config = dict(
    encoder_mlp_ratio=4,
    text_encoder_activation='gelu',
    text_encoder_bias='none',
    text_encoder_inner_norm=False,
)
Rows from block 2 of the audio encoder of a small contrastive audio-text model, named by matrix and row number. Rows with one number belong to one neuron. Each number is 128 + 24 x the weight over its row's rms, rounded and kept within 0 to 255. All counts start at 0.
After each neuron's rows are labels from the 100 clips, of 14976, where the neuron reaches its highest value: "top examples" is what is common among them; "peak in band" is the frequency band that holds the peak. Only what is clearly more common there than usual is listed. The data: simulated sounds of rotating machines with and without faults.
# fc1: MLP up (encoder.blocks.2.mlp.fc1.weight, 768x192), inputs 0-191
# fc2: MLP down (encoder.blocks.2.mlp.fc2.weight, 192x768, transposed), outputs 0-191

fc1.608 [118  79 124 111  96 157 117 119  93 152 114 160 154 144 100 116  98 160  99 108 139 152 156 101 174 144 130  91 124 132 144 125 116 146 194 145 126 191 136 173 124 128 128 140 133 167 103 114 187 138  78 102 147 134  67 134 123 129 118 136 161 157 121 116 105 112 127 136 117 114 137 102 155 125 135 102 104  83 132 125 150 121 123 134 140 118 144 184 101 108 101 120 118  75 131 142 146  93 138 147 107 113 123 111 122 124 116 152 137 153 106 168 126 175 148 151 145 101 154 123  98 119 137 128 170 104 150 153 102 161 144 100  94 137  80  97 151 124 116 150 135 133 130 109 136 153 170 156 116 125 138 148 134 129 111 130 144 126 140 149 114 135  91 110 134 141 119  96  92 101 141 147  79 138 151 108 102 118 132  75 100 121 123 137 141 115 146 121  93  85 111  89]
fc2.608 [102  89  80 124 141 101 128 163 135  65 140 114  90 182 117 115 138 156 118 154 146 153 120 136 146 137 133 185 114 110 146 117 111 116  95 124 142 112 139 135 159 142  98 138 156 139 142 137 168 170 134 132 135 139 122 120 124 127 119 140 145 110 177 123 118 131 137 174 121 118 104 133 117  98 155 107  94 145  94 113  95 139  95 145 124 135 125 138 132 125  96 166 133 113 151 150 120 134 152 130 153 123 137  90 101 106 139  95 136 132 207  81 151 120 129 149 226 156 131 126 122 117 130 154 163 140 123 127 122 132 175 147 141 160 116 137 120 153 127 122 149 128 115 161  86 135 141 125 131 149 119  86 130 161 142 150 116  98 128  64 132 100 114 103 106 115 124 123 114 132 191 137 184 124  95  83 142 143 116 117 117 134 117 117 131 103 125 137 102 141 125 129]
top examples: speed: slow; compressor
peak in band: 250 to 500 Hz

fc1.66 [ 85 107 145 101 115 123 130 129 108 132 141 134 115 182 140 164 179 192 140 130 139 160 161 123 139 152 136 101 123 131  93 164 117 173 134 156 185 152 178 118 175 119 108 116 172 156 110 130 124 129 124 125 130 153 121 121 128 127  92 135 147  68 103  93 136 133 149 116  82 115 111 111 133 125 104  66 131  87 158 126 112 128 126 133 129 135 151 123 148  98  89 131 124 139 120 102 117 176 132 132  98 140  94 132 130 119 109 155 120 131  97 141 114 149 128 151  99 158 152 135 118 148 150 142 153 133 116 122 139 130 145 123 101 114 157 110 122  83 147 128 123 113 137 140 125 156 161 103 136 131 115 155 168 155 112  79 143 108  92  77 138 142 112 151 123 143 143 146 133 123 149  63  93 121 119 112 143 151 128 135 115  73 126 132 153 167 168  91 127 124 122 173]
fc2.66 [130  92 129 116 120 148  94 133 141 140 110 114 210 156 149  96  87 192 126 107  97 134 136 120 113 144 135 145 109 125 150  88 120 130 148 161 121 172 121 127 111 117 138 120 135 132 142 136 137 134 127 129 139 145 118 126 154 155 108 138  93 125 132 151 175 133 132 120 120 129 122 138 130 144 144 129 114 112 146  91 157  47 142 105 134 137 116 114 111 123 122 158 132 145 149 115 122 107 163 145 122 148 113  98  86 146  76 157 124 133 126 164 115 116 142 164 137 135 196 128 107  79 104 113 157 140 130 126 138 168 179 135 136 143 119 128 129 101 124 102 120 138 118 106 109 111 132 167 128 122 167 159 139 112 146 116 108 176 202 161 103 133 179 119 124 133 125 103 193 143 108 107 105 131 128  77 159 148 113 114 114 119 162 153 127 121 143 123 120  96 154 148]
top examples: speed: slow; air leak; fan
peak in band: 250 to 500 Hz

fc1.639 [113 126 134 115 117 152 124 115 115 140 111 142 111 123 123 148 202 118 125 149  89 143 109 130 146 171 101 130 183 155  68  95 112 142 104 179 148 157 106 151 109 121 160 113 153 119 128 114 135  87 122 148 150 164 106 117 151  69 116 100 109  59 129 127 113  94  95  99 146 150 105 113 154 132 102 121 174 138 120  93 123 147 108  90  83 121 138 109 136 174  82 134 100 104 155 132 121 136 133 128 152 113  96 153 135 128 188 165  83 133 103 173 110 153 126 167 134 112 145 109 118 128 157 131 148 176 112 125 111 137 152 121 121 142 117 113 136 127 105 145 112 139 162 118 124 149 149 125 144 120 154 157 116 130 131 144 151 116 115 133  93 130 101 119 134  82 123 140 111 134 126 152 150 100 100  85 116 150 138 135 149 114 101 130 104 114 101  99 132  83 103 128]
fc2.639 [134 106 157 119 131 100  49 124 119 112 143 142  68  97 128 128 161  66 123 150 113  32 125 118 130 146 129 155 169 124 145  70  74 101 133 122 122 169 151 137 108 125  59  89 126 121 124 119 133 146 123 162 142  91 138 138 124 140 131 107 127 123  69 122 134 138 134 142 128 134 121 123 127 120 146 150 165 120 135 141 137  94 163 160  96 126 140 120 140 129 129 128 152 116 116 109 133 134  93 135 131 142  89 117 128 143 134 120 124 140 137 120  76 140 122 146 146 139 136 152 139 152 135 169 105 154  90 114 145 145 147 133 159 118 154 149 130  65 140 141 149 133 116 116 137 136 135 101 123 140 131  78 127 115 103  75 149 127 182 124 122 135 126 145 117 125 147 127 152 135 115 122 197 118 146 106 107 153 138 143 121 135 113 153 121 113  81 127 138 100 126 100]
top examples: fan; state: normal; text has "fault"
peak in band: 4000 to 8000 Hz

fc1.234 [124  57 113 155 106 128 149 149 122 125 148 142 174 137 154 125 122 118 162 136 139 137 131 124 132 161 141 170 121  63 145  94 125 151 129 147 126 105 140 139 100 138 107 131 154 179 137 189 152 125 101 136 111 156 125 157 165  90 158 118  82 144 117 117  77 123 107 111 133 141 137 114 105 130 101 128  77 125 117 114 104 133  76  67 106 166 140 116 112 112 150  87  97 126 128  88 133 116 132 151 119 139 120 134 150 136 104 128 127 153 154 110 102 106 157 122  61 116 156 143 106 100 116 110 161 129 117 184 122  99 103 139 145 155 137 145 127 116 112 135 100 150 175 119 136 110 150 126 148 128 114  94 114 144 115 122 130 109 120  84 144  80  99  67 125 122 141 124 119 111 106  86 132 164 134 122 100  91  99 102  92 130 133 128 124 138 117 126 131 114 126 107]
fc2.234 [104  69  81 130 143 124 120 115 120 147 151  98 190  69 148 120 136 119 124 103 150 126 124 112 106 122 116 154 115 105 103 142 143 141 177 157 150 121 144 113 108 147 142 139 140 133 132 147 181 172 107 133 120 174 139 121 127 117 109 154 159 115 178 146 118 128 134 133 134 106 119 128 123 126 119  94 112 142 104 132  92 165  88 127 136 146 127 154 123 111 114 146 122 151 115 131 131 148 152  98 106  81 105 144 155 129 152 117 139 168 112 167 189 104 126 134 100 113 164 135 112  96 113  75 110 143 187 118 135 159 135 151 104 155 114 118 103 154 137 184 144 147 146 132 102  94 127 141 124 120 120  94 135 152 103 145 115 159 138 152 125 102 103 118  93 120 109 181 115 104 115 117  82 164 135 100 107  84 138 147 151 139  77 136 138 163 147 125 153 121 147 144]
top examples: turbine; thin (high-pass); gearbox
peak in band: 250 to 500 Hz

fc1.330 [132 132 129 150 120 142 114 110  98 159 138 116 115 123 123 110 196  83 167  99 119 125 149  96 133 161 103  96 157 119 135 140 136 162 142 141 149 180 141 124  93 143 183 116 125 118 149 124 114 137 122 137 135 122 129  91 148  98 133 107 163  79 107 128 131 113 113 127  97 105  83 103 155 133  76 102 164 104 141 130 102 108  91  87 113 122 133 100 158 145 131 125 114 107 113 126 117 167 116 107 111 136 118 149 119 143 129 155 135 147 121 150 158 100 111  96 146 174 127 101 136 101 125 155 101 177  63  96 161 110 122 140 146 150 179 182 123 139 162 108 167 139 138 131 138 126 124 106 133 141 112 153 141 140 136 126 125 136 112 159 122 153 148 172 127 112 126 182  99 129 162 104 132 144 127 122  96 133 136 165 170 108  85 108 101 105  84 118 143  99 123 130]
fc2.330 [149 104 147 126 126  96 138 118 117  91 119 147  78 137 139 148 200 196 130 134 169 100 132 127 141 125 129 186 118 126 137 149 173 154 169 127 128 202 130 112 102 121 125 133 154 120 131 145 131 150 151 123 120  86 133 132 117 138  96 137 113  38 156 130 103 132 121 116 113 130 138 152 113 132 126 156 132 118 150 149 124  54 128 179 129 133 131 138 118 117 144 118 136 130 120 112 140 122 105 130 160 118 144 155 113 150  93 134 123 167 112 142 139 143 123 113 138 144 103 135 134 116 134 126 122 129 142 134 147 148 130 135 133 142 128 121 108 223 126 162 143 138 124 118 169 137 132 148 126 128  95 135 132 133 128  91 135 104 163 135 136 133 110 136  86 122 141 115 114 115  45 121 113 133 145 126  99 119 157 178 110 107 111 121 113 134 166 107 134 178 124 113]
top examples: fan
peak in band: 2000 to 4000 Hz

fc1.414 [ 77  45  53  97  60 144 115 152 102 137 109 113 143 109 126 120 116 142 143 111 117 142 151 119 165 153  98 146  88 105 145 120 129 111 150 116 108 120  97 140 102  99 101 156  84 142 139 183 204 135 129 136 145 144 122 110 154 110 137 131 113 138 102  97 137 139 133 126 141 131 129 128 163 131 140 132  92 116  86 125 123 151 102 148 160 154 133 162 135 148 121 161 107 119 136 134 173 109 132 142 136 120 151 112 156 132 132 136 119 123 152 107 100 100 129 127 151  96 144 159  69  86 127 113 154 135 147 131 126 139 134 170 153 170  93  92 107 110 142 120 123 136 165  95 154 140 142 127 162 121 137 115 144 124 119 147 118 141 125 137 128 149 113  93 103 119 107 108 124 130 139 132 155 167 128  97 128 122 168 120 113 120 130 142 174 179 125 163 141 140 156 156]
fc2.414 [ 73  50  63 130 129  53  93  86 117 151 127 156  53  73 126 111 167  97 126 151  94  96 139 118 114 134 115 127 145 147 128 136 115 130 107 106 150  77 126 121 169 137 190 133 114 133 114 117 147 134  76 135 143 127 115 127 133 126 119 120 160 117 135 134 126 119 138 121 108 128 125 114 125 134 156 107 186 124 147 137 151 183 118 100 141 123 121 144 134 123 128  93 112 125 128 136  88 121 190 136 143 145 127 134  98 142 122 127 119 114 125 169 126 141 148 116 179 118 128 123 121 117 130 141  97 148 107 104 119 163 134 133 120 122 128 143 133 105 131 148 151 114 110 167  71  68 136 129 126 142 130 150 127 197 156 115 140 107 126 137 119 163  99 127 127 130 168 147 130 125 150 131 116 131 145 129 107 126 157 120 149 115 125 135 130 116 112 141  91 117 120 145]
top examples: speed: slow; turbine; thin (high-pass)
peak in band: 250 to 500 Hz

fc1.706 [118  95  77 115  73 134 133 120  91 160 128 133 142 116 106  79 148 108 145 140 177 130 161 174 135 146 148 124 129 138 146 112 138 171 188 119 132  76 161 168 135 127 153 131 145 161 129 129 186 157 110  96 135 117 110 103 140 122 129 146  95 149  83 116 116  70 165 110 126 115 129 143 141 142 118 147  83 149 142 147 124 127 133 151 108 119  93 147  77 131 155 123  92 157 124 142 125 112 129 133 136 141 127 124  93 111  94 147 153 117 150 156 140 178 129 115 160 121 122 110  99 146 154  92 138 105  94 157 135 126 138 152 156 117 101 112 148 160 128 133 160 184 117 133 114 112 153 113  76 162 100 141 147 150 118 137 139 125 108 107 137 135  89 133 114 102 121 123  96 140 146 151 116 140 106 120  86 129 124 101 109  91 141  99 118 177 155 115 113 163 133 121]
fc2.706 [135  80 114 123 125 102 118 100 131  84 119 134 167 118 133 145 195 149 149  98  87 173 131 127 147 126 132 118 150 148 138  99  90 158 102 122 105 166 125 134 106 133 154 132 138 125 147 123 186 180 147 131 134 168 140 133 146 136 125 119 115  81 205 150 148 135 142 150  99 133 125 130 122 118 140 176 129 121 145 115 149  83 100 149 132 130 145 141 131 126 134 146 148 117 123 120 122 130 177 137 136 144  90 104  57 102 106 143 116 134 145 165 117 127 134 124 137 103 166 130 128  88 145 126 150 152  97 131 109 150 166 128 114 143 122 126 119 112 119 111 130 165 133 127 122 192 115 149 143 127 196 133 146 137 119  88 109  73 115 122 121 134 152 110  88 132 140 114 129 138  98 117 159 126 181  97 122 166  82 144 149 135 112 101 125 114 118 160 125 137 148 130]
top examples: speed: slow; compressor
peak in band: 250 to 500 Hz

fc1.210 [111 121 165 133 152 141 158 154 151 144 159 164  78 152 133 140 201 170 130 127 119 133 143 122 132 131 141 125 188 149  87 113 119 172 150 165 164 153 130 112 187  75 138 125  94 164 155 116 122 129 118 128 137 121 105 100 122 105 117 135 112  88 114 129 149  81 130 142 150 148 155 112 104 156  93 130 164 116 164 125 174 149 122 141  88 119 112 127 155 107 114 133 109  86 109 145 148 114 124 185 115 113 113 123 129 129 141 108 129 139 114 175 144 164 161 146 152 161 123 129 135 130 173 129 117  98 140 130 161 158 154 149 104 135 139 106 110 115 122 149 159 119 176 121 142 103 178 125 108 139 100 149 149 106 101 122 139 116  94 110  99 154 124 111 142 101 150 138 119 152 113 151 127 137  87 127 111 132 149  94 169 101 117 131 115 144 131 149 112 104  84 141]
fc2.210 [ 89 116 187 133 127 166 134 127 134 172 119 150 111 119 124 127 122 101 148 134 108 124 133 139 152 121 135 141 141 171 141  97 102 111 116 110 106 163 112 139  95 123 128 145 136 121 155 128 133 168  74 136 126 154 124 127 129 137 122 127 128 123  64 120 125 136 127 118 147 119 121 122 123 119 148 135 146 108 133 120 138  91 130 156 136 121 130 125 125 125 124 118 131 128 129 132 129 117  72 140 143 134 156 139 151 129 130 126 121 139 133 125 110 134 133 121 141 131 124 111 129 169 127 107 152 107  69 142 130 201 142 125 137 137 128 137 135  63 132 170 147 127 121 125 123  97 132  94 120 115  92  86 129 139 129  22 151 168 205 176 132 155 128 130 215 136 141 143 123 136  95 135 163 124 109 125 104  90 153 125 132 145 151 129 114 128  56 125  87 111 117 134]
top examples: fan; thin (high-pass); gearbox
peak in band: 4000 to 8000 Hz

fc1.24 [105 100  87 113 100 145 145 114 128 109 142 202 139 174 131 130 130 152 157 171 169 146 128 165 140 128 105 129 157 119 154 136 121 161 124 125 189  98 179 126 155 118 101 128 156 145 131 122 178  95 144 129 140 137  98 101 106 112 101 118 136 111 101 130 104 125  94 146  97 142 109 146 128  88 136 139 163  92 114 108  98 111  97  65 125  99 161 136 149 135 108 166 114 106 147  86 150 102 173 132 106 115 142 143 135 117 126 137 108 123 111 118 139 152 118 125 113 153  91 132 160 120 132 110 117  98 119 158 138 108 129 131 106 116 130 110 156  72 167 123 104  73 119 160 149 125 134 138 114 162 143 137 129 161 141 148 119 128  89 120  87 100 163 100 107  82 139 100 123 127 125 125 138 124 109 128 126 119 168 115  92 109 109 128 149 166 149 132  84 105 145 152]
fc2.24 [ 73  88 122 121 139  94 111 123 116 179 136 129 156 170 125 126 224 190 120 124 154 100 131 131 134 125 138 157 101 112 136 118  83 123 146 150 107 148 126 127 121 122  77 137 127 135 115 126 131 166 125 131 122 156 136 122 114 132 127 128 135  55 159 128 123 135 126  64 119 133 119 128 127 133  98  95 124 108 150 125 139 100 130 114 131 129 123 126 129 128 131 148 134 124 139 143 141 120  99 146 118 116 145 161 219 114 169 123 124 171 169 108 179 136 127 167 104 120 142 139 129 160 113 113 181 134 160 121 131 137 128 134 130 140 126 133 122 118 122 163 120 132 116 108  96 105 134 110 122 121 128 142 144  72 142 138 128 162 214 150 128 100  90 117 152 125 112 139  91 122 119 123 130 135  97 114 134 185 113 125 129 107 147 134 116 106 117 121 156 123 140 114]
top examples: turbine; speed: fast; thin (high-pass)
peak in band: 250 to 500 Hz

fc1.762 [ 84  96  52  92  91 154 107 107  98 138 112 128 154  93 133 112 113 131 117 130 121 109 124 107 126 171 139 119 113 121  84 133 132 134 150 163 126 107 148 116 112 114 143 135 111 153 103 132 202 139 136 140 168 135 124 140 126 119 119  99 133 123 149 135 111 112 120 123 115 139 153 137 123 145 134 131 124 153 113 122 144 172 119 116 104 141 149 124 122 164 117 119 126  88 123 147 168 135 148 148 132  96 125 214 132 116  72  88  98 145 164 140 157 177 120 156 133 124 125 167  85 135 130 128 156 139 133 140 134 133 101 159 144 151 111 132 119 157 127 169 130 103 153 129 150 102 158  67 161 144  91 148 171 163 124 120  92 110  94 111 108 101  92  89 125 109  88 131 111 129 151 143 149 142 109 126 125 100 184 144 133 146 157 139 129 157 146 120 132 141 140 104]
fc2.762 [132 169 111 127 114 165 100 107 125 121 137 136 200 132 120 131 158  63 132 160 156 148 130 146 148 117 125 108 126 177 133 108 139 128 118 120  88  71 117 119 144 132 158 151 138 131 156 122 166 183 131 128 138 167 120 146 130 115 133 120 158 138  70 100 111 115 129  93 152 126  83 129 129 108 110 117 120 128  86 151 128 149 112 105 131 123 115 128 130 133 136 124 126 129 119 121 124 111 114 126 172 118 143 124  84 123  98 129 125 108 159 113 190 143 119 140 114 127 100 123 136 134 134 142 160  92 118 136 135 154 132 110 132 131 134 133 125 128 136 157 140 160 133 128 147 137 125 129 135 134  65 118 165 178  77 132 144  61  65 132 125  97  75 125 136 119 127 153  85 137 154 114 113 122 138 178 131  98  80 124 144 135  71 103 144  96 172 134 132 146 138 135]
top examples: speed: slow; piston engine
peak in band: 250 to 500 Hz

fc1.274 [ 72 123  84 109 115 155 153 103 107 146 163 137 159 147 159 144 121 122 150  91  94 125 104 131 123 109 106 143 127 123  88 100 173 126 117 172 118 142 165 140 112 124 169 129 133 190 148 127 172  87 132 126 131 129 102 119 131 127 149  91 122 109 129 127  73 101 107 149 141 145 137 138 144 124 122 108  97 142 123 135 119 176 124 126 111 158 119  93 111 152 144 105 111  81 110 121 125 131 144 155 112 143  82 161 178 133 147 127 146 138 142 116 160 108 138 165 147 121 142 136 116 198 110 110 121 131 143 156 156 157 140 174 127 160 104 136 152  88 140 158 122 138 158 122  85 119 125 123 151 113 103 154 143 115 154 126 130 126 141 147 138  95 109  89 108  87 119  84 115 124 104 122  80 127 112 105  98  98 113 112 121 114  92  65 120 156 118 137 136  93 120 103]
fc2.274 [ 56  69  88 124 124  92 131 105 126 137 132 115 162 154 112 122 169 190 139 188 173  94 126 150 144 123 135 142  85  85 128 128 123 144 121  86 123 105 130 141 136 120  67 129 131 129 108 130 144 162  69 115 120 155 143 123 123 128 104 125 135 131 139 128 125 121 125 117 115 134 123 142 123 129 115  71 149 114 107 102 145 131 134  89 146 129 114 122 130 121 125 167 129 136 127 152 127 129 174 135 148 116 185 152 164 127 169 120 122 163 152 139 147 137 128 123 108 138 125 129 134 121 129 159 159 111 130 124 139 151 115 119 131 136 130 133 127  76 130 141 120 111 133 106  10  85 131 125 122 114 144 140 132 108 130 130 129 146 148 150 137 119 176 129 162 124 134 145 120 139 186 109 150 125 115 107 161 148 123 131  95 125 134 148 130  99 171 115 106 100 138 156]
top examples: speed: slow; piston engine
peak in band: 250 to 500 Hz

fc1.90 [157 146 112 146 136 138 119 138 109 101 153 139 127 119 109 127 179 121 130 133  84 130 115 114 138 144 138 114 156 130  69  67 125 118  95 119 158 103 136 132 136  70 141 105 118 141 128 114 130 147 140 147 147 133 126 125 164 134 121 121 121  52 135 145 113 132  81 149 150 105 114 112 130 111 142 138 114 106 132 124 118 190  94 146  87  99  94 121 118 167 123 108 110 116 104  95 135 177 117 146 133  71 100 129  99 152 154 121 122 156 135 122 163 143 104 190 135 107 138 129 113 158 109  80 143  97 103 166 167 163 171 120 144 127 112 118 136 125 141 165 136 130 111 113 123 131 124 149 176 125 109 167 169 127 145 128 128 116  96  93 120 118 128 144 108  81 126 120 166 111 104 144 156 102 132  86  89 108 135 118 141 120 106  82 134 170 154 113 136 131 106 135]
fc2.90 [148 163 169 117 145  85  94 125 147  76 114 136  96 144 138 100 120 122 124 115  99 134 128 107 121 142 125 126 143  86 144  99  61 132 184 117 151 132 130 119 112 146  68 148 111 122 129 131  82 107 171 168 122 117 134 130 145 149 121 117 116  85 118 123 151 123 141 167 168 142 145 164 122 127 131 152 131 101 187 115 111 120 152 173 138 107 177 150 134 119 137 166 116 107 135 122 116 136  91 103 144 159 133 126 136 152 148 113 156 137 106  97 103 117 110 120  86 133 149 139 137 131 125 130 141  96 141 147 140 127 129 120 137  93 120 117  97 109 101 156 102  91 135  99 135 176 115 137 107 141 133 150 129  88 113 101 127 143 103 149 156 142 145 118 118 129 127 144 172 119 120 109 171 129 109 119 167 154 172 109 115 181 105 196 109 151 135 112 180 148 126 156]
top examples: fan; air leak; text has "clipped"
peak in band: 1000 to 2000 Hz

fc1.466 [184 198 141 157 132 166 118 117 118 114 119 144 172 164 125 128 153 117 148 141 145 175 131 163 124 152 134 123 107 116 146 146 134 159 172 177 133 150 133 126 100 122 148 173 121 160  79 121 164 115 135 120 132 145  99 127 120  89  63 184 135 140 121 136 124 117 134 141 113 114 102 121  87 148 119 128 145 136 112 105  99 145  96 101  91 130 151 126  95 147  51 134 106 101 119  93 114 144 110 105 135 124 159 107  78  70 104 114 143 155 152 125 134 162 159 130 164 166 136 148  90 118 114 119 128 184 144 159 121 153 123 121 100 132 147 113 128 122 128 147 112 119 115 148 131 124 146 117 126 138 144 126 122 170 110  88 108 108 136 129  91 103 108  90 142  95 149  90 119  90 122 136 153 114 142 136 113 121 141 139 112 124 128 120 139 108 148 147 110 118 164 113]
fc2.466 [173 164 160 127 140 179 163 115 125 141 145 131 202   0 132 137  95 152 128 100 141 167 129 125 122 127 127 145 146 106 125 141 155 112 106 126 135 148 134 126 114 118  97 116 135 126 119 122  93 158 151 129 128 151 130 115 113 148 189 128 133 135 120 133 108 116 124 150 116 151 134 139 128 133  73  95 113 132  92 151 143 115 131  93 123 123 125 123 121 127 127 129 131 118 128 159 132 124  74 126 134 135 100  95 151 130 133 153 131 183 132 138 147 133 128 132 165 120 108 128 129 145 125 129 131 130 157 126 131 141 126 145 143 128 125 123 127 150 130 115 132 107 132 143 127 147 129 117 123 133 186  81 122  17 129 174 129 120 128 102 131 133 146 134 147 106  97 137  95 120  65 123 127 128 114 136 160 127 160 122 136 140 113 120 129 113  78 129 172 134 124 124]
top examples: quiet level; speed: medium; compressor
peak in band: 2000 to 4000 Hz

fc1.351 [101  90 127 108 103 162 156 141 120 125 173 133  97 145 163 132 131 114 129 136 117 161 102 101 127 174 102 180 147 136  86 137 143 114 160 163 139 117 139 121  94 142 175  93 108 147 155 148 157 125 105 104 107 155  87 119 130 126 135 125 146 116 163 139 106 165 101  91 108 105 120  80  91 107 137 168  86 144 144 139 123 169  93 101 108 133 126  82 103 116 119 137 107  73 144 131 118 189 105 136 166 132 150 138 137  92 147  85  98 104 159 131 133  91 138 188 118 151 123 138 127  99 111 120 147 106 121 138 137 102 118 140 135 141 154 156 151 153 116 146 134 118 170 123 123 118 124 146  96 142 113 122 136 111 184 109 110 138 175 145 150 107  88 104 156  72 153 135 124 140  94 121  97 131 115 128 104  94 124 142 120 128 128 127 149 127 139 142 138 149 121 146]
fc2.351 [ 94 100 100 130 134 125 107 138 117 152 136 120 190 156 129 127 110 115 138 156 139  71 145 125 132 131 130  96  78 119 137  99 172 142 120  79 140 145 112 150 159 165 149 116 123 129 134 127 217 167 117 120 129 104 100 124 126 137 119 109  99 184 119 107 147 118 132 140 120 121 113 137 120 132 111 118 136 152  95 132 129  72 105 141 118 148 146 144 121 128 137  86 132 139 114 124 133 118 141 105  97 120 138 130 141 102 168 157 129 127 122 150 148 147 105 132 158 138  95 131 135 137 131 104 159 106  91 131 102 173 166 144 162 191 124 107 119 116 137 140 131 141 104 126 111 104 141 158  87 106 148 117 124 110 131 136 127 119 206 134 128 134 155 119  98 137  93 121 130 129 228 129  63 129 133 102 126 144 107 115 134  98 120 126 161 115 153 129 123 120 132 127]
top examples: speed: slow; piston engine
peak in band: 250 to 500 Hz

fc1.674 [ 91 103 102 117 134 175 133 146 119 113 144 108 113 124 166 124 110 113 121 142 133 142 159 133 129 122 135 116 154  76 126 132 149 119 118 131 140 146 101 158 128 129 114 154 167 186 121 165 179 149 103 115  96 164 107 106 112  82 172 141 139 148  91 137 105 112 105 132 125 108 114 132 108 131 116 106 123 175  82 118  87 111 106 109 127 138 146 117 122  92 104 146  87 108 153 101 123 169 118 106 127 160 115  83 118 142 173 122 144 102 164 130 172 118 101 147 144 133 163 148 119 131 127 108 122 140  99 177 133 144 133 113 128 171 127 126 108  84 127 166 128  81 164 142  86 148 112 152 104 169 159 112 121 113 110 165 134 155 154 154 147 131 117  52 134 113  92 124 125 114 155 133 106 139 139 119 108 103 111 103 102 118  74 108 123 115 128 125  92 115 132 141]
fc2.674 [109  74  77 125 133  89  97 125 136  83 145 124 159 101 132 134 154 124 112  87 111 155 124 123 139 122 133 172 133 145 136 165 113 120 174 151 144 140 137 148 114 142  67 111 134 118 156 122 130 160 131 131 125 128 109 133 137 149 163 130 114 101 230 130 126 126 123 202 112 116 134 117 129 116 179 134 126 133 121 127 132 151 126 112 140 114 118 127 115 128 131 113 126 112 119 114 124 124 192 133 130 123 119 109 170 138 161 109 133 173 152 145  95 114 128 135 127 130 154 132 138  97 124 130 150 137 179 131 130 160 169 128 116 161 126 119 134 150 138 114 171 116 121 127  69  93 122 119 164 149 170  79 101  74 137 111 134 147 107 130 127 120 180 134  84 129 119 108 113 115  88 121  87 118 132 112 111 190 142 128 119 137 125 121 129 124 123 121 108  95 117 134]
top examples: turbine; speed: fast; quiet level
peak in band: 250 to 500 Hz

fc1.630 [103  95  85 112  81 139 115 160 132 129 160 129 124 161 188 105  93 114 156 111 126 111 136  94 125 130 134  78 129 122 127 156 143  99 144 159 133 180 136  82 158 147  83 112 101 171 132 170 176 153 125 118 161 130 117 131 123 107  91 119 134 104 113 141 122 156 133 130 138  98 105 121 146 135  96 100 107 139 140 111  87  91 125 161 108 156  80  78 117 111 151 115  87 131  81 128 139 119 129 145 112 122 105 129 143 154 140 127 152 131 163 118 129 116 133 149 120 181 180 136 117 181  69 137 140 158 139 123 178 105 107 140 122 105 130 160 136 119 148 156 134 143 142 160 127 112 146  75 111 158 102 129 113 110 125 146 149 141 146 102 143 130 129 116 128 139 117 121 109 129 158  91 129 157 109 131  97 118 126 135 135 156  94 114 115 100 123 177 151 112 119 100]
fc2.630 [115 138 102 123 141 103 124 136 146 149 115 169 116  92 136 130 181 172 127 167 170 131 129 130 131 133 135 201 109 157 129 117 135 153 120 106 141 121 133 132 141 128 127 131 151 120 134 116 129 123 115 129 114 121 121 119 127 119 135 117 126 140 201 131 126 132 128 132 113 126 127 102 106 117 170 119 189 147 112 114 154 185 137  89 126 102 137 104 132 129 132 130 129 118 125 145 102 136 127 131 160 117 120 152 135 146 139 129 109 102 102 120 129 129 143 125 180 157  83 123 119 101 146 152 117 122 116 120 109 124 156 117 100 135 135 130 131 142 131 116 129  73 152 106  81  65 114 125 143 134 158 104 123 179 170 104 139 135 115 168 123 130 160 123 118 126 151 115 116 124 170 115 110 122 108  83  95 122 141 188 133 114 174 131 127 108 107 132   0 130 130 136]
top examples: quiet level; gearbox; turbine
peak in band: 250 to 500 Hz